{
  "method": "moco_v3",
  "stem": "deep",
  "widths": [64, 96, 144],
  "projector_out": 256,
  "projector_hidden_layers": 2,
  "temperature": 0.1,
  "init": "trunc_normal_002",
  "muon_scale": "spectral",
  "adamw_lr_other_params": 0.0014,
  "adaptive_grad_clip": 0.05,
  "steps": 8400
}
Rows from block 5, named by matrix and row number. Each number is 500 + 40 x the weight over its row's rms, rounded and kept within 0 to 999. All counts start at 0. Numbers have three digits each. After the name is the row's rms in percent of the matrix's.
# conv: 3x3 conv (model.blocks.5.conv.weight, 96x96x3x3), inputs 0-11, a 3x3 kernel for each
conv.9 099:505477489513453477487463503513551549420459469502544538486483492492472530521587665508474544542510428444479486512446510496448508502555525509526537485472491474458508445548458486502492530530508464446488475429524479534520483552602488444482509505574511510581470461569520478551498528588484535628511532568569505482495445463461459488
conv.10 106:519510523527456509521430490499499452493483523486482500539492529476541572470496541488497461506531504522491499526493511472701490505588477536490505549515494495490532477487502488656475461568432532544539524487475573500426466484516412442508497491454527476422471474479483463503539455503518480519513414457522472524494437470478477536
conv.11 101:467482502488492509470492538507464494475545525516499444595542394535508454553553542425440500504584553462443464550496471533467499580518525532501459544516482518521532511546479478474516464475518530545509493503525510532493488493502579573570461480482532529530593478493545522485468513488474473502482483523538450457598542489449539472
conv.12 098:533494510527492530525476511509506539521495538468441435562554554549501467439479454502497459529429455512456405508462494492517491521464520483444474439465454481471497554461513568481469555590569509546495514547541522516510479535496525525496535493514512479466508569484480557522542525475492488472510567534588542570489571448425422461
conv.13 104:473496491466489509481490534461461487454518509522587468481518507442419570466439491506465477507489500492463438497487542540599547522586583532512511479479517497476451507437456517470478510501404488527531505503501513522521525506523467499486432466510489492519463483518472516566449524495424502560448481510526511451526469456481501435
conv.14 098:522529542540523496504503474534538564532481534506474526544534525492525460529468544534518542507548601514519556521537469614485479529511569516494498500512506481545498484513520456510505531506500443476514462537522421486499520511455453441486560493452528550504536555554534499486510532503498500504478524518478487379461531520477464506
conv.15 092:418504483471519515487478495461520452493449477498508522503507475509505452425403510502496486588584517468521484494521427469460484461482432487526524475472478524484506508512548461434459457483537416504494441485487484481456461485438515520550486515514483448493511482462515502498473526402479521472512507500507503487474490570527573516
conv.16 104:512529520498514495481500489456509495437504550467477519526448526469467506441520562437461444488540494475455442542542515466508492457475498487490550476482493500469489503504467497518537500509569533478517487445492439462542432535498514527447503498552507491491513459478413452534494478496481490518456501496462445536479447551420432572
conv.17 090:475468509549518531497481513545543504477551523497568523469457492574504438486475400452403431511485544577499531505440453545450489518384451531489458432472458477519442490506509399401457488495503536486538484481512516498525510519521554535457533521504524504521467541549541548523466443468391470498520568549542479548471404538541484544
conv.18 092:501547480463530465476554518464480529462518493483464497628533620491434522539487560498452434457438498512547510506452498523438529506381554557506454485480515481474467559490545533413481499391514522513493531489537570500521473488448419491428464474490528542504549517497451482561551450487500424465471433480531581534526511517507473506
conv.19 104:471473470508463471522504510495479486413483500462476443469529485506573503431455473484480491597472483530574504394457590501520460531531471529531528494470543464443477498488517470530517468492518552525506512540533450559561461522487431494513499489480469515474499536540428477522530501451481482465518528525609649545597674566443414464
conv.20 101:492505482527473501514453526472474512483482502516486558534475540585395464585541469494537481490572569573557500502418497514507485514618490480526510481551547492501561506417434525461478528538504507446495494487475513524509496518486480500450481545475480518495514511472508477493523474490441479513542561511503564479477437475512531527
conv.21 100:497531494443494515509468503547486524585511533489491523515528502481493507502560550572436490526495467552527495491484528531457394560452477530490474505495534530511503507514531571444461505498451522520501462490525483536527500490512528530489451539525508491542529511564494497499515522517527507521553498533534514477529489524522496504
conv.22 106:507504489482520499494517485510483432554522486545488495537446530494506458516568481543509463420467507401453445484547502512461574519414511588568536581518454569518568486506522417446509462451507512500487509509473503546498482486479501516575602559509482464452526533435552577510458446475430454485431496460482574560502525485491494480
conv.23 097:532497474510508486527504456517555509458511518504504568485505465507520486546587507465505615408526460517533490549485514552465487498454463516508477513570567512501547531495512573536527466430476509555507557565537480467490471544528490503503454533471470495461474554524484544507516552532486614589516470528490552544459558506439565438
conv.24 092:478546486470495466445482437533487566510471467558494512468462452509507427504507517521521542518498484542434507511487486491444497525505637480497534491490484527503470516530542459505488468515545503479515471505457493572553523469503526524473475567569492465520454457463403515488522492526476487448513541465459501568516456472558476559
conv.25 106:477458533422491527459495508446435515474472471496525484435573468419486517459485438530549506502432515503505471507549502487532491510548544448454493476488494535472497481553531504513484478531526497495492450514529486498502507459482563476447364501506446527516567485444511455524474524484480491482489490476441460509563491513502527470
conv.26 094:521463465531522504493503474502511526481499435523494517523494540463430464450443464502483554478470494509482505473475512472402477478449459528512610503499501562537532489481471537503505495469480621564581557432506480409423508537523452467499507506561494531498452499508473516493587509498467517481521498499540542523473530543512556515
conv.27 099:558548504513490471474514518484530498517604484521520536510604490499548463475632597555454526508401487484434462492512436457512463485549570444512493528527477503447465555477576429428501476529504530517569481509547474518518545477487567508558506457477455472494465519502458448522486481472506496518476479517551401595434508581528538469
conv.28 095:500529487543527497508515467506480526465402477503445514524486501500431503479435453510512523486517525515538485511519493432537485448567513503485485442413448465480518503556474525558512490477532487511475533474540502478478473494527417489487535487474465458513472437474553490471480520508486407442532446504456528490512507507501509506
conv.29 106:474464502529508525518497485486511529515534469477530449576587479584503426551529444506501514469477540494484445502552503482504514415452515562485523529472489506537459496500490474544543440491538534503514533509483512494527533511520525436486505491498539533490487477442499515519515516469488488490458483490521441513499414495540515491
conv.30 102:481495506496511509459515528513534481458525561506524524515551517442496535457494502472539576564482439487436488475488485449552373459451418498505512516540527471537550510481464470459465508490507549503407517527457448477476520496506479510447516515450513557518475506596551491497463492472497523455509538553524488449522520434508504427
conv.31 104:515523536538511522515489495494502500482517495542517485497436521509503489534482486499455520466486477543511537521398517499475511499494462550504477503452449501455475473496456521484454452439413501482524491445521470471495480448505507540509448531491482475531539598558492603486509440500491471543459564449500492510509501511484491471
conv.32 093:497520481544547548548546548537518557461484527486467545512426476548505466560558524513496503460497505507516539511480475464555451565556527591548562479428460490496510505482570479467517485490454549519477548483491489504540573504557441445480511468419479493547448446479531498459514488499437472496539530532611551509506386439464432478
conv.33 100:490552549456457530516506559534462520471514472470492496565473479456476514479452524465513487562542492507485495469452461435486448425571524567526588550479473548505542515509471541615492432486455514468481530520441521461484525495495551518595517419588476474487505511496445483541506467522464499558436445537502465490526467477504473464
conv.34 096:484487489507495494440485506554541504533538473503505431476458489516561541519530533485479507437541500422481511497519567473460467437506496564513455542466478593532511428475530481494625438507493481470462443472470455433522557504541550487409531427450539518496538467519575514568490487521550498525468520528504564460539516424530443403
conv.35 106:534494463486501531487484499522544521524449497497434502499470437491516467538600518475451446520606547567490570488489415513460493465542511490512513517500478487471490502513469488564455508562469472459447542482484610572544543581553453550482398455481484526531519504490412512516467471476519537505500530530417530513487588471546467479
conv.36 094:545525531584494494575479509523471543521587507475502472496561471537552480399392427475539494584454428505535499566548445543541451494515451469508533561565565460571595559490465507609509510593503520484477566483484521488465518479519538511516524495495506518480498406505494452505493517507550578599517568589432466447508556448528461483
conv.37 103:519491532506526533496548527511459453490526500495496495470510449477550558481551575508528557468499452444489447476540531459463497544546514501462524477495533466495530477532545477510496506506491542479464522489485579505483577519490527450482523430440524509481540525487516494462442528460479507502541547522413473488425494495455506472
conv.38 109:475465547505492471511574472499540482525532485509468498495519506499466532484459495502526487519447490481508510498626512477449491492335517528520505507504468509505504477591489484524484505453472549486524514534497501571527446483559502472484485512456505485482466545545503491488454520525490504510531509519472468464477509473471512485
conv.39 096:518475584500505545518515493491571482442475475496490511544588535513519496470502508522524553531539532513498480551565625495445523488540558529518489487450478534502500484519534464453479475516495509529559519587583486482483466483489441537502465503476565557515455481536518502526501587554489469494427461470496419527479471563473477509
conv.40 102:456525502440483484473511506430475494542564591491475490470523498455474471484443276475517515386466517413448535519525452519505534487420431517518488559521499536453516487509510436432534483513493501426485521498521531570593458545548531475536519529480517485467504513497505550560505504496451526543511459466476404459490566491537631529
conv.41 105:474511465506521517519522496437475542432475584433491550498507480531509467501489397526566502473523501434458499458427492433427415481465440470483481485519541447519504578476481551485437494515428435393473506513478434455493515468491524490531488517563472515537388496541444500498506491465517535462451444495455420510434339399458415505
conv.42 095:552548517486498514519537510525558523547489466515493480525539542453479463497493452510480482481460529496516487542481500562512518630589553484539471545511504463472491469480529528582497494517543474455505457439479498499506485473501459487496486494498534503498471480565505562541500486461495526497531557509449503562523441501455478497
conv.43 102:473545468493510425516505471478504494448519511543503540513501559509512567553586544455488517419533464498461492523482520521473520538467475524475501531469427600577502508476499537417519412452468510545494605546502503531485501513465494551505512455541504497502539513495493525456510512529482501490493525508489487477533502500518524523
conv.44 095:525478511474491473477475491490541477536537517512527489527459521482445538559600548561551516483424520486453429488512529489510523579509558507547586494575582500516501498480442531559546597482533502503488460507519510528583493495520431472573518513480497534500455532542456480450460582594464551622488445494481478435456507414556596482
conv.45 088:473519481534566535508552599505488521451428495468522553435452427473499477470504467504468492452482467544541565467442497481490434537536524536552504435506511484527528522551509483478538421494508461487551477466532544512484555487493540440528483517546424444437449442490416413463498497537467493467433489500445458479455475529471492476
conv.46 091:517525466502458448494444474447506478539526442512515481518561603564469507534451507478446473473509459478490466500544479478622477457499436517525531577570536526550495555548549476556586413598525504504466491498500506477490512529440562588449491494475499462459579511455493505512552493514532535522487502522522511525468518483440489487
conv.47 108:491498500511541455534515495516525481489493522447491495439503486525485479484480511424472485462520523498490491499474564543459525475546567507470449503521503454491476466433485452517514505516481483479463483532472483517542496540535489557547483494496491550474437439484503559521505454459468423503421533563484466514515488459533507501
conv.48 105:519494450559499504539455505497470464540525491436524496552480496500514532383462491494499476525507505451593487469502546433491594551521533529499511452473465427419433500456486543463521598505579493547513568501469525448425514526499556508533444518513517513503502519447542536462529437482525508492464523494494488509476492519542505518
conv.49 101:502475465510450470527525489468487502501550534467524534527492461534516490527540541498550537518539478486431488513629513519596609498500513469529511475508471534567535470487447501555457499497507491535513500493490511489503507535465616535496539458451526489514505482485513474550488455461510479490465461479471460470493468484526493517
conv.50 099:488538502529503517522477517484474537472470455514416417488501426483574473397469444450468417440520585561471524494484514507506479511438404457481467458525512483503532524524494469511544407474441494525530433497504469487504495530517442502541515455510449482508516530569465511500469480486475485536410443463461434467450472515468452497
conv.51 109:498525489482515505473500500482467515496438549530497495512562516503500487518446493505518490476511463465466527469533549491537505497518515506516516494473451488499505495531419484541468449503536555444492551488519468478493521523513494522431497516572525475451527447431508453537466495498488466489455444560573448471558406483585491452
conv.52 102:509436475509444476547509502446483498511555534527539513534556571444516504516480478497467481540516487544562522493534501529544545453503459506405467457484555511585678547536498493535468516455386468519501521519487556504518477510565492511560497536559505507550467510559529560477471511465489526558546514515524465524426477584574636505
conv.53 105:517497523538487491546523512550503536462476499526509489420508492458562509466426507539524456513535534435479520466433479467520446493567494568575577567498524516483473454518480506520459496438444574548526585581463531515435552476533544530477515497455498524479537493452484445461465486523512429487512478500495704592587382450440382387
conv.54 091:526531533472560502474472472507468543509420502503423517498490479454469587433432479472482473484442445474532473561517550481442590510552504461492503506486432500374452504548543538479537502444460498558518509508509498471483529498479535471457529560529461494490492436533472450554514479530504448531544454457473511516550490482471480485
conv.55 109:442513514481536516475525506499452462516518466476477530485431475517472435533497434515491473438454466472465519504539492506654560482527451461489501446494480450528566481521514503510457494488451479522512503570593504514573515500492462442563473366464471549488486525510537564512514467567529506522516430532490556495432508520484535524
conv.56 095:521494490500493501502490474528491486476500463461504530453470544474505487518545527467469462448405495490475463465486524406450529483413495445459470501525529484515512485492495472468509512516551473467446473527497525529512481469492554499447563599481528510464416549480463462407467555470435552502489444479461497468478537486480558521
conv.57 097:452481505425453551496518506456493500521519512483503502509446543497520498529482506423516539500488499472470524505434457454524471441604513534543546514541523507484528493472502473557485518447517496516512503533513488515464507541511569507519519527525474501463485466441540506488447460479522485484522443486476498540470515561583495507
conv.58 095:513482514473429509474510551479506471491467504471511481522466426492547486538556465535491513518511465476503572489533497491521487530466502453439419515483520505520547483581462474501523515470457501504494521465501463464522448452491455392512475459519496494496421477437449549532453489473476515492476526489538472498545462481528489548
conv.59 102:490490475485461500499485482454451486529440497462469454537530516418476466471488460518483452532462457514459446458496465479469514416465541535542577486490493497521490474494509481596558472558537525476483482472500467495521549543455496493458498462446452461476455525530460429511457502460480546491431504478484475504488396439484414489
conv.60 097:525519438544526486461445452556506495541504480504495434505480421409476480458479469568521483484487554526472484523467576495461507480394526483467419542469549466528502532448505532489572518474430474509480517554488472493484509540470392416421622520490523532433482497518453463429515490494600490537529495469532516478501518469482561498
conv.61 101:483477512479434505496512517515519516471510494514491526448447497520530495454430489484497521490415496533507490470435464503569527435444469523524498535515507549543521498491523481497465423456490510499509524502496512471502519534495561571483499541576478507490573567453486493500461465489431491489486477497509493548419373478508525500
conv.62 105:476513521484497533488483515495500485482514535535536542458497454471481405438553486462484476481504459554520548455478479496603519505571537485496497543520450518498473544468517477531520492491474488477453548562503556557501497517483425556569482531454502494466530546561563517476485493451501510527510574560555494509487425487506481481
conv.63 094:550480442565479441544544496531560504549519504519482521484450474538555488543451487558508425493485406545523506474529459496553488494456499524536531543551499519515500525519518467508500537485511480473490488492478500506530479564476566570479509515453497453532509436485487453520572443490539417492554415468522450470523497530554496522
conv.64 090:542478531556520520579544527474471493475492445535556525520517516459517512496478552455533519534514506610567491548490443491444461499552541524496487456481499495515471555523517402471468507426442494503444501541468532540487544514496551516453500475579447542525515513437472449436539569510449467485517474480572421459554466523549530526
conv.65 098:526476460533514468528499479471475428516564528531510505471507479488483529552565492494536517537492455528445473542300536547437552540471551486492478454414497495496529496478455455479543483508503460491431504487475505512473502501515492513523548533442499526469471468487493511436485472482507471492506549531535539503495516454528559476
conv.66 094:488510483523501491456453512515494499438572510461446484393439480519558559525623606516592522446480541465398419508467547487537519596546511495559519534566551520540503481479483553538480531603494485523465465521512472457494519515517510523577533552485536516479533513545457581488538410452528517469431574536515583509524566590495568510